config = dict(
    image_size=64,
    tokenizer='char',
    embed_dim=384,
    encoder_norm='layernorm',
    encoder_drop_path=0.05,
    encoder_patch_size=[8, 8],
    encoder_layers=8,
    text_encoder_layers=10,
    text_encoder_head_dim=48,
    residual_init='none',
    alpha=4,
    batch_size=256,
    epochs=40.4,
    warmup_steps=3080,
)
Rows from block 2 of the image encoder of a small contrastive image-text model, named by matrix and row number. Rows with one number belong to one neuron. Each number is 500 + 50 x the weight over its row's rms, rounded and kept within 0 to 999. All counts start at 0. Numbers have three digits each.
After each neuron's rows are labels from the 100 images, of 14848, where the neuron reaches its highest value: "strongest on" is what is common among them. Only what is clearly more common there than usual is listed. The data: analogue clock faces. In brackets: how many of the 100.
# fc1: MLP up (encoder.blocks.2.mlp.fc1.weight, 512x128), inputs 0-127
# fc2: MLP down (encoder.blocks.2.mlp.fc2.weight, 128x512, transposed), outputs 0-127

fc1.137:536595451549464506542594545517524602419543523523531503554498486536593474529542538493424548514364442569544473500494419501516510478438434475476487437497491464551471482446471446510462475520466418531517499512527476455468492420481513544500502426667441461447581560489519544528569506560420407548513437473604480498528500588413513439504537458541438475486539388511531527495518478407521526507555
fc2.137:551552521424464568560514516543505514498585460630473534476521478478478538462350527448483542529549528469450483534456424438447543449443509553535473532512477584487525506398509445586480496541496559586482541541586576458469512505554464487567550463491529565389545489500543434484547502486537467472479511511559483523488404477420483476509383490511400503522451579523535353407533482484457471509507
strongest on: minute hand past 4 (46); minutes: 20 to 24 (46); hour 4 (33)

fc1.327:397467612441402529443426509415497505421452456456473508550506482498468492517514584486575575475453537522447595507528469436530593568428437522487509521484482531443546438495519490584494454550505497535557499539483478503591531405510486594527519435564502381489541506509446503431479547478544539508404515554525462531568457607540587509465451446479581527480516511513426519577452510481467516390482
fc2.327:546474549484457498497457490559468535474521565493496548520429587499588498490567507390509483522522586576573506482516461506567531455506531510514415488529570426551469577464538508451517486543482503467515354421516449458578499540455475462385512541437480418423509500527484478523408429433449544529502528508483523542480482398513450412591592587521584491495437501452629505516563461438494524487519
strongest on: dark face (66); minute hand past 12 (25); minutes: 0 to 4 (25)

fc1.141:489466501645444482506587540532561569456531553609483549498554443543507561471442562454587524542518568485437505477464504534541423505439467595497534540507467538573452517503451511470510474474462491500521412484450530377499453375446503489488483478489465478449532492550399493492534467527510349632511542475500537530487496558589455541544499517514489527484552505470479593566430479417573508534477
fc2.141:435493491544476507408386485529497526481581591480519438456412382502510577441544498585459516547483478583525445400476461523540540503513462490484453545503580528520492429456552503461572485599557504520529464458522471531674541535391483482473490463483406511552478463468539445568556440491476404540591477537507554530519534577455484484491505495488482469483483526410543478474460436495461559577466
strongest on: hour 2 (37); minute hand past 2 (25); minutes: 10 to 14 (25)

fc1.504:460444484602518549487511537475517563462524485519503475475512523459477480517498592481461540461387483589506482499417431424521571479458462472488472527412506541496517502584472394562471521505458521596526472484497456559456517431486469545529552464661566551479548554561500493508495506521418448528546396557537504472549450620564471564486564418580459542449503459572565442493478522395463520506569
fc2.504:483508493407514530615499533480442511510534529648464480418564480458490556494351548457529501496496449552566473504483397476476543517558470462493463585516512471495492560468543453493476464462412411560516559532593635463498550533510465517513556539485383520513475529411595421557508496452420517520556447477526465617552517440460474524520450514550457523474541519517494501460457508459526415516509
strongest on: minute hand past 4 (37); minutes: 20 to 24 (37); hour 4 (30)

fc1.423:544462429531499524443546603480571483472597474453519466496492465503540528545574498502508502498509458515493541508504543473531519460479401469492426484459484543445427436554464460549552499530499620477428523556586526446522497509491540452517492468588483483487530531539426543524577482445451440567450433426589486529580575574496454527591570355492457476462477486565530510443501433345503547520587
fc2.423:480544547456418617528487542486509566599571478494536517457560506398463530427437439483508511524536486445502503553481533577396432483537445491497510485500417577520512444494536499543477475455480518618453545474506567425532528540382501554539502456542471520369549455455610419498443483533520497456531437476560512540514562515462429566452470489641483503465504502487523397445469522480505512577502
strongest on: minute hand past 4 (70); minutes: 20 to 24 (70); hour 4 (27)

fc1.385:404424419601466543629495516466487423523534513533496530417581471523515532534541520554592509426500467496468511511476445420576509486557536392532554465517602431453425538483523523447587456529513539567474547434460537512504497523449489547517498524536505500496508373538396516514523461559462553500510504486422475489439530567449638456546516503405455543440490488515418548478461445453532552504498
fc2.385:490402489515545463463416504430488610537443473533529543483508524456524441496494464478418580530487501501533504595516482473536449607418492524545558512501547518445485451526597431557478434570438428537533500520463501407586431472462544487547554419524522548523552540502456467489457471543538422555485471519540555444417460425442518558449400471505586524481594481402478594466541588455502489530447
strongest on: hour 2 (27); hour 8 (26)

fc1.71:573474569551476567472470523478582504447545479582533465553482478527588535523441568527527449513424401505577490530450437504593576515463455541532485481498559428519500518530568466480568474587444403455440498445598493500526479559458415450426548450502531527480578504455493352535628460534509468538509514574552502500556469534466556512413590496488454532482510573477493503461481560493564504582500
fc2.71:504535410542576463495527539463488561550527560433518458494435451473646427536474503433537542524522464478484486591638437570452453480393524435516476550442560538493432491501501484498438475467518512502426499522513527450521617467618557534521568492494552541474461492528440543539449526543565542499435496494433370417450544503460502493574512536566445499534408516494473532504411508430534536491519
strongest on: hour 2 (33)

fc1.63:500472534569431540505431468545539403475396389445516400441519503542479528501507588422490429479508610451457500544508553511543546459487499467483537440515465586458558489448530440527563442508484519479532397472478517491564524473530499529450471457518522505528524583482487487526536470468581416522501533617475587543559370471502483477536504498613512483455486519515508489563515450381564469619558
fc2.63:525581547465504423565555468574401510564469378608433537526467518557496533486521451535543471528529497556621475472491462490527512525554459436459497440493571409496529496436456465476521513481499472476498520522584583439517510527562478459505546508570474451464524545455566520548470527391506548496548497542439535517524424366502484418473488553484437460487504570468460425436466576597392557533453
strongest on: hour 11 (25)

fc1.98:572488507544465586520459444506522446633524361474521458436504478517456532510493583426405526440521606471476503523474581526506530523465565563479476505476526534440547524549454446605495511525495462462479459442516479551604534438517517504483481375448448551523454595544461501509459506526621466540524551559456564460508405425409584491546466557471575512496470508447513475458509454450546543488500
fc2.98:506489595417494491519533596526481535490412589614415542525584519476467502539490422562539437519427444510565483440452452447621540482480482499568437482488556493545495564454492487490454471507500527558458551520599544398433414480586482470503522416541505480526523527456586479536534485343491512462534555511507481513456461463498487465546451535537405530547467535440488457410508563552463514550464
strongest on: minute hand past 4 (42); minutes: 20 to 24 (42); hour 4 (31)

fc1.281:567505562515534507504506548510511512515554430491537529392540488576545528553520571499570528445560500618477446552444473532508520526508512458442524521505425527459484567440510405484504530526479645411407432516485444411466495605508483559502442449464453494538496431520424524560508423415531476481406499526465523523640454542416544502434456524538492476552468470561462487413400493530528467500502
fc2.281:494484504602513438479501525496583452501477548414459561509518461528478456551516536487510469477532534440503477446491572529472535451412421452460550405573435450521484564584456518479433501517546506477455537490452525536422414488572456566612558459569412477502530529494510529512522510642502471496431499539489508489461394541540593379446484517538532504582480540541494538496534428501573440382565
strongest on: hour 10 (45); minute hand past 10 (31); minutes: 50 to 54 (31); minute hand past 5 (28)

fc1.311:631415599562526559459485523480511455439505494594559388504525504527581460509536453451448469496433443418524405559502449531482496508505510403473499515548472574501471516444486484510515388553509490438390532497531475428531539561492568530423541415471534514549512466530517498499578540419485481487589516559482489563511532472457559506543563498551556451449489534475398540583419490549509600459514
fc2.311:523560508572474551513505443525469586469495449531547537498414516585544419594481562469437472435575408560403504455581548447455549528512375455451509543492539382589466481392541519544516619498488478453567534561511545552524475484482520527445516418542548440463460514542513494528408488449499556467505499492540501528435581497519571484470573521530530440457391478554538505510452549475483499443494
strongest on: dark face (100)

fc1.303:501468592468484486494550596499482413484523485494473468539520381602488527450544504543559501508574521520474582552472464539465547572378466486461428512441440446481466544510468500521410490509466563377502491445572486516541464551450437562494512488472512537545530498447477497458446424611530462522453604523425643464506560593480473521488460537566500534551464620522430528476537482531532506469457
fc2.303:509498464543494432499563499475563517547404439514531540417462489563475442521458463473460415385452454529573586485499509486522428545505535556541474467481494533486531426513536599529493487455455532561548564434455514489471587511481517530516414444595552499483447526580572443576514593546526483450458554549528416526449593495542462511461584505517520387459509434539348467450453528522523473482550
strongest on: hour 11 (55)

fc1.383:507439494591497443484516482560569489560566483558549532382559404508528458507518493466543675459538480483505475495496531535440482521539422508417512577448498517443540585467499519559491622524494445447503494548469359424516516541492476540512519503532467469522500498494367565577565545524470466514490508519521591524536442535453514529588435526556554460481474445483383493417454482459530513492486
fc2.383:430478530510516459559467437548595562437462484508568646445537595441519538557590447444504530408473514532442489579497530506502598462402494495451479475469503401549491559493478575496445496430491423504496453534445440506375507405574510549576519477461512534512561527436548490415445494509492510473545471481535510479481518579554521477482513402598522557531488604448503521486464583511505496494499
strongest on: minute hand past 4 (26); minutes: 20 to 24 (26)

fc1.427:502534450467430544566509464459619532509567437476517508472496515527487523462392592473584566439593494459495474532483417474532508558573464498530505501517584481532520461377465479436512481498437492504443472473485539527567473530459506507515507569492513529441470465457509466508540519584553408518482490619516488483517532488376588498407525574516568482504624542460550440504399522386550463563460
fc2.427:510469503559471567432451582466568572403488608446585516478488584456495441442494532561496522450542562546474570477479481556501408563500512501512519428517582577513508535501506493533452554482502527477399408456444498509565435445492436476559505468492599516465494507431452480448505508495497552615457467557555464531587570463529480554526459388501494581481473420513566537476488473396404491551491
strongest on: minute hand past 4 (29); minutes: 20 to 24 (29)

fc1.227:608443556562587473399440479535516391445450540433562498384490497612548519498582468471537476580463520464451462594455577488474560525559456433500542434475499474507486505459525475532447458506443426476592471532503470490562477426496472471482526486528413387432496517560472566606512571467472537514529453533548494533520471509473544488511430559520569510441461542422475561548527422475554504547522
fc2.227:401523417519475588558455453493507505431515479576486526470514640472494490471456516497495484512484451550478546537530556566520445424501495510443555480390442522521518500598531510551395503448457614523460499505506495568494531462504518560551460466546577573397564460508541415487533534528464440559486569455551483519460514468425422465512462450493437549392589448551473535525385478478482477477591
strongest on: hour 11 (58); minute hand past 11 (31); minutes: 55 to 59 (31)

fc1.506:506532459552495534570422573497550466460507476439557536472544421514526512505569459531478561545435472455504477518419537548511456578424460534535556443517513543524543469479425595534546401538510524531440430557524438509576504548510588592411501509432479597431553501470534525525505478402538413452466501587547453514516538494531508475372499468564506500537509434512482403466374453437511552525438
fc2.506:576538453488537526543463515504399432440428343462502553481516514499476478561569467475464578529517425515478563528402456507442461489448505557481404516502566566482506537495456507538543467554445462552532537512533464479509496486474556472508523447464502489403542539452507420530519495565566533449506477432522594455550423575395509555410400481544404519540512514465513584483594480514489609564517
strongest on: minute hand past 4 (27); minutes: 20 to 24 (27)

fc1.370:515496532482428550429454537516466488568484513420564490523532428451489570381534507436572476465465534482522583544433591515566452509522456517490477414509432397508447548561587506542554484567408437490517499542521433437486428495459451551516416543497542566539426512497493554419558463571532534527460544560486494607505579491550628512579519529459470580484533537460540500497532487555509443442450
fc2.370:622479472468521532572542524454494462583494454492542610495455434502429482540507525466490670471601546438480516416478509418452488432528487554618455550514524410522497520438400494559476508483430496556493538539469477448486507493483475531483482529589557498587400510555572479510509524513527532461485462482615514459457485532428528504449549491515395510521489425549479533374506495517479494446523
strongest on: dark face (99); hour 7 (51); hour 6 (35); minutes: 35 to 39 (33)

fc1.72:558557449439486537615564584470510554501517510517568520485530476495512580541535528474480508451532519561445542563451537532544532515467483499472572342491547469412504530429472506389475360550466409388472513538499444577455544525454420489537505521597518509512490502438488539502518554549508516473538593474419581445533499430503497437459519506604464521498491376516445547533455477500478514497474
fc2.72:566445466479499526486592504522483482509498480500455490457413547543380581466549499489571414553509455448522510473498546494431626521479463615482599569469606480415519495500503481572440463432459536457571517544499509427407578497530516553507476487469484451539461500425500521517459509535567506579416543497472596511494509474487535393558541517484438602439555411543458504498540434485475413503535
strongest on: dark face (99); hour 6 (31)

fc1.293:540470410476507528455502541497568554505559431554551530527604396549464533400509455455499506524509570465489641519450585431522458461472512541434588497532560438461491583459501575448523428515594453506497470442564462475492447490491462481421506543564493584556533466482486494430560470633448489393486598468484501502508456499531484436516572450473570444486437530492454492445531431493491532543524
fc2.293:415509439510466435609498566552530419482617445478531540477452498545472485535530500489482487430494421388590528490444466473417498448596559527568594582552535487436444495524474519475442490540384493517552598533453514462508537477516459594476482527429600519544412452472441540504520514506576492476528597542470454567510519579522515491539507507464443499499381507459501498458456518540521411502516
strongest on: dark face (100); minute hand past 9 (31); minutes: 45 to 49 (31)

fc1.149:465517558499489492542524508573547505416575446500485492482561454518567508545491526542489518534510521386562485525451526416549551517426485504554462465580466506406515424494578426532536434521479531469522528533482467479564535499510488531538426496552478472508509406476503553546481598447563449505327486572505388479577444472479599518451533412511549458531545491593404483476426555480430457574528
fc2.149:488535443387536560499520540531513469430455517503489441523459576549506547487525525474536499405537529500416564496487431484479498515431513425504520581509492511611511483446557535583483423508503494465494415505545521587538627522425574503455489528348481488391547541480594518560520460511467518498498411473522553533468482453529461478513469508524617476494557483537581396509546436477417508476589
strongest on: dark face (70); four ticks (50)

fc1.225:533523541571505448597450497517521424446517567611452490528592495515511540498524470461595397581452515523568462487463471587550446525438469398492523532459391560503493555592481620524533421531519567516532510429489534373553494504499493536533429522470499451454540414583470469504539453483460525490358460525417495507509498535489549523576565474528448508520481534556462557470539512544479534523502
fc2.225:543491536400517500497519451491456480523489459501465567553523465518458415547362546564460456482493477567502527572518442466526520513522529532501434486541551558503505632504448511532543464441558480602425440445405549415521465505464583398469498493480547532459509508446493492486448555432513607483511446542525581440609463435566446501524545521524533539625417477512468431575523492538474581523519
strongest on: dark face (82)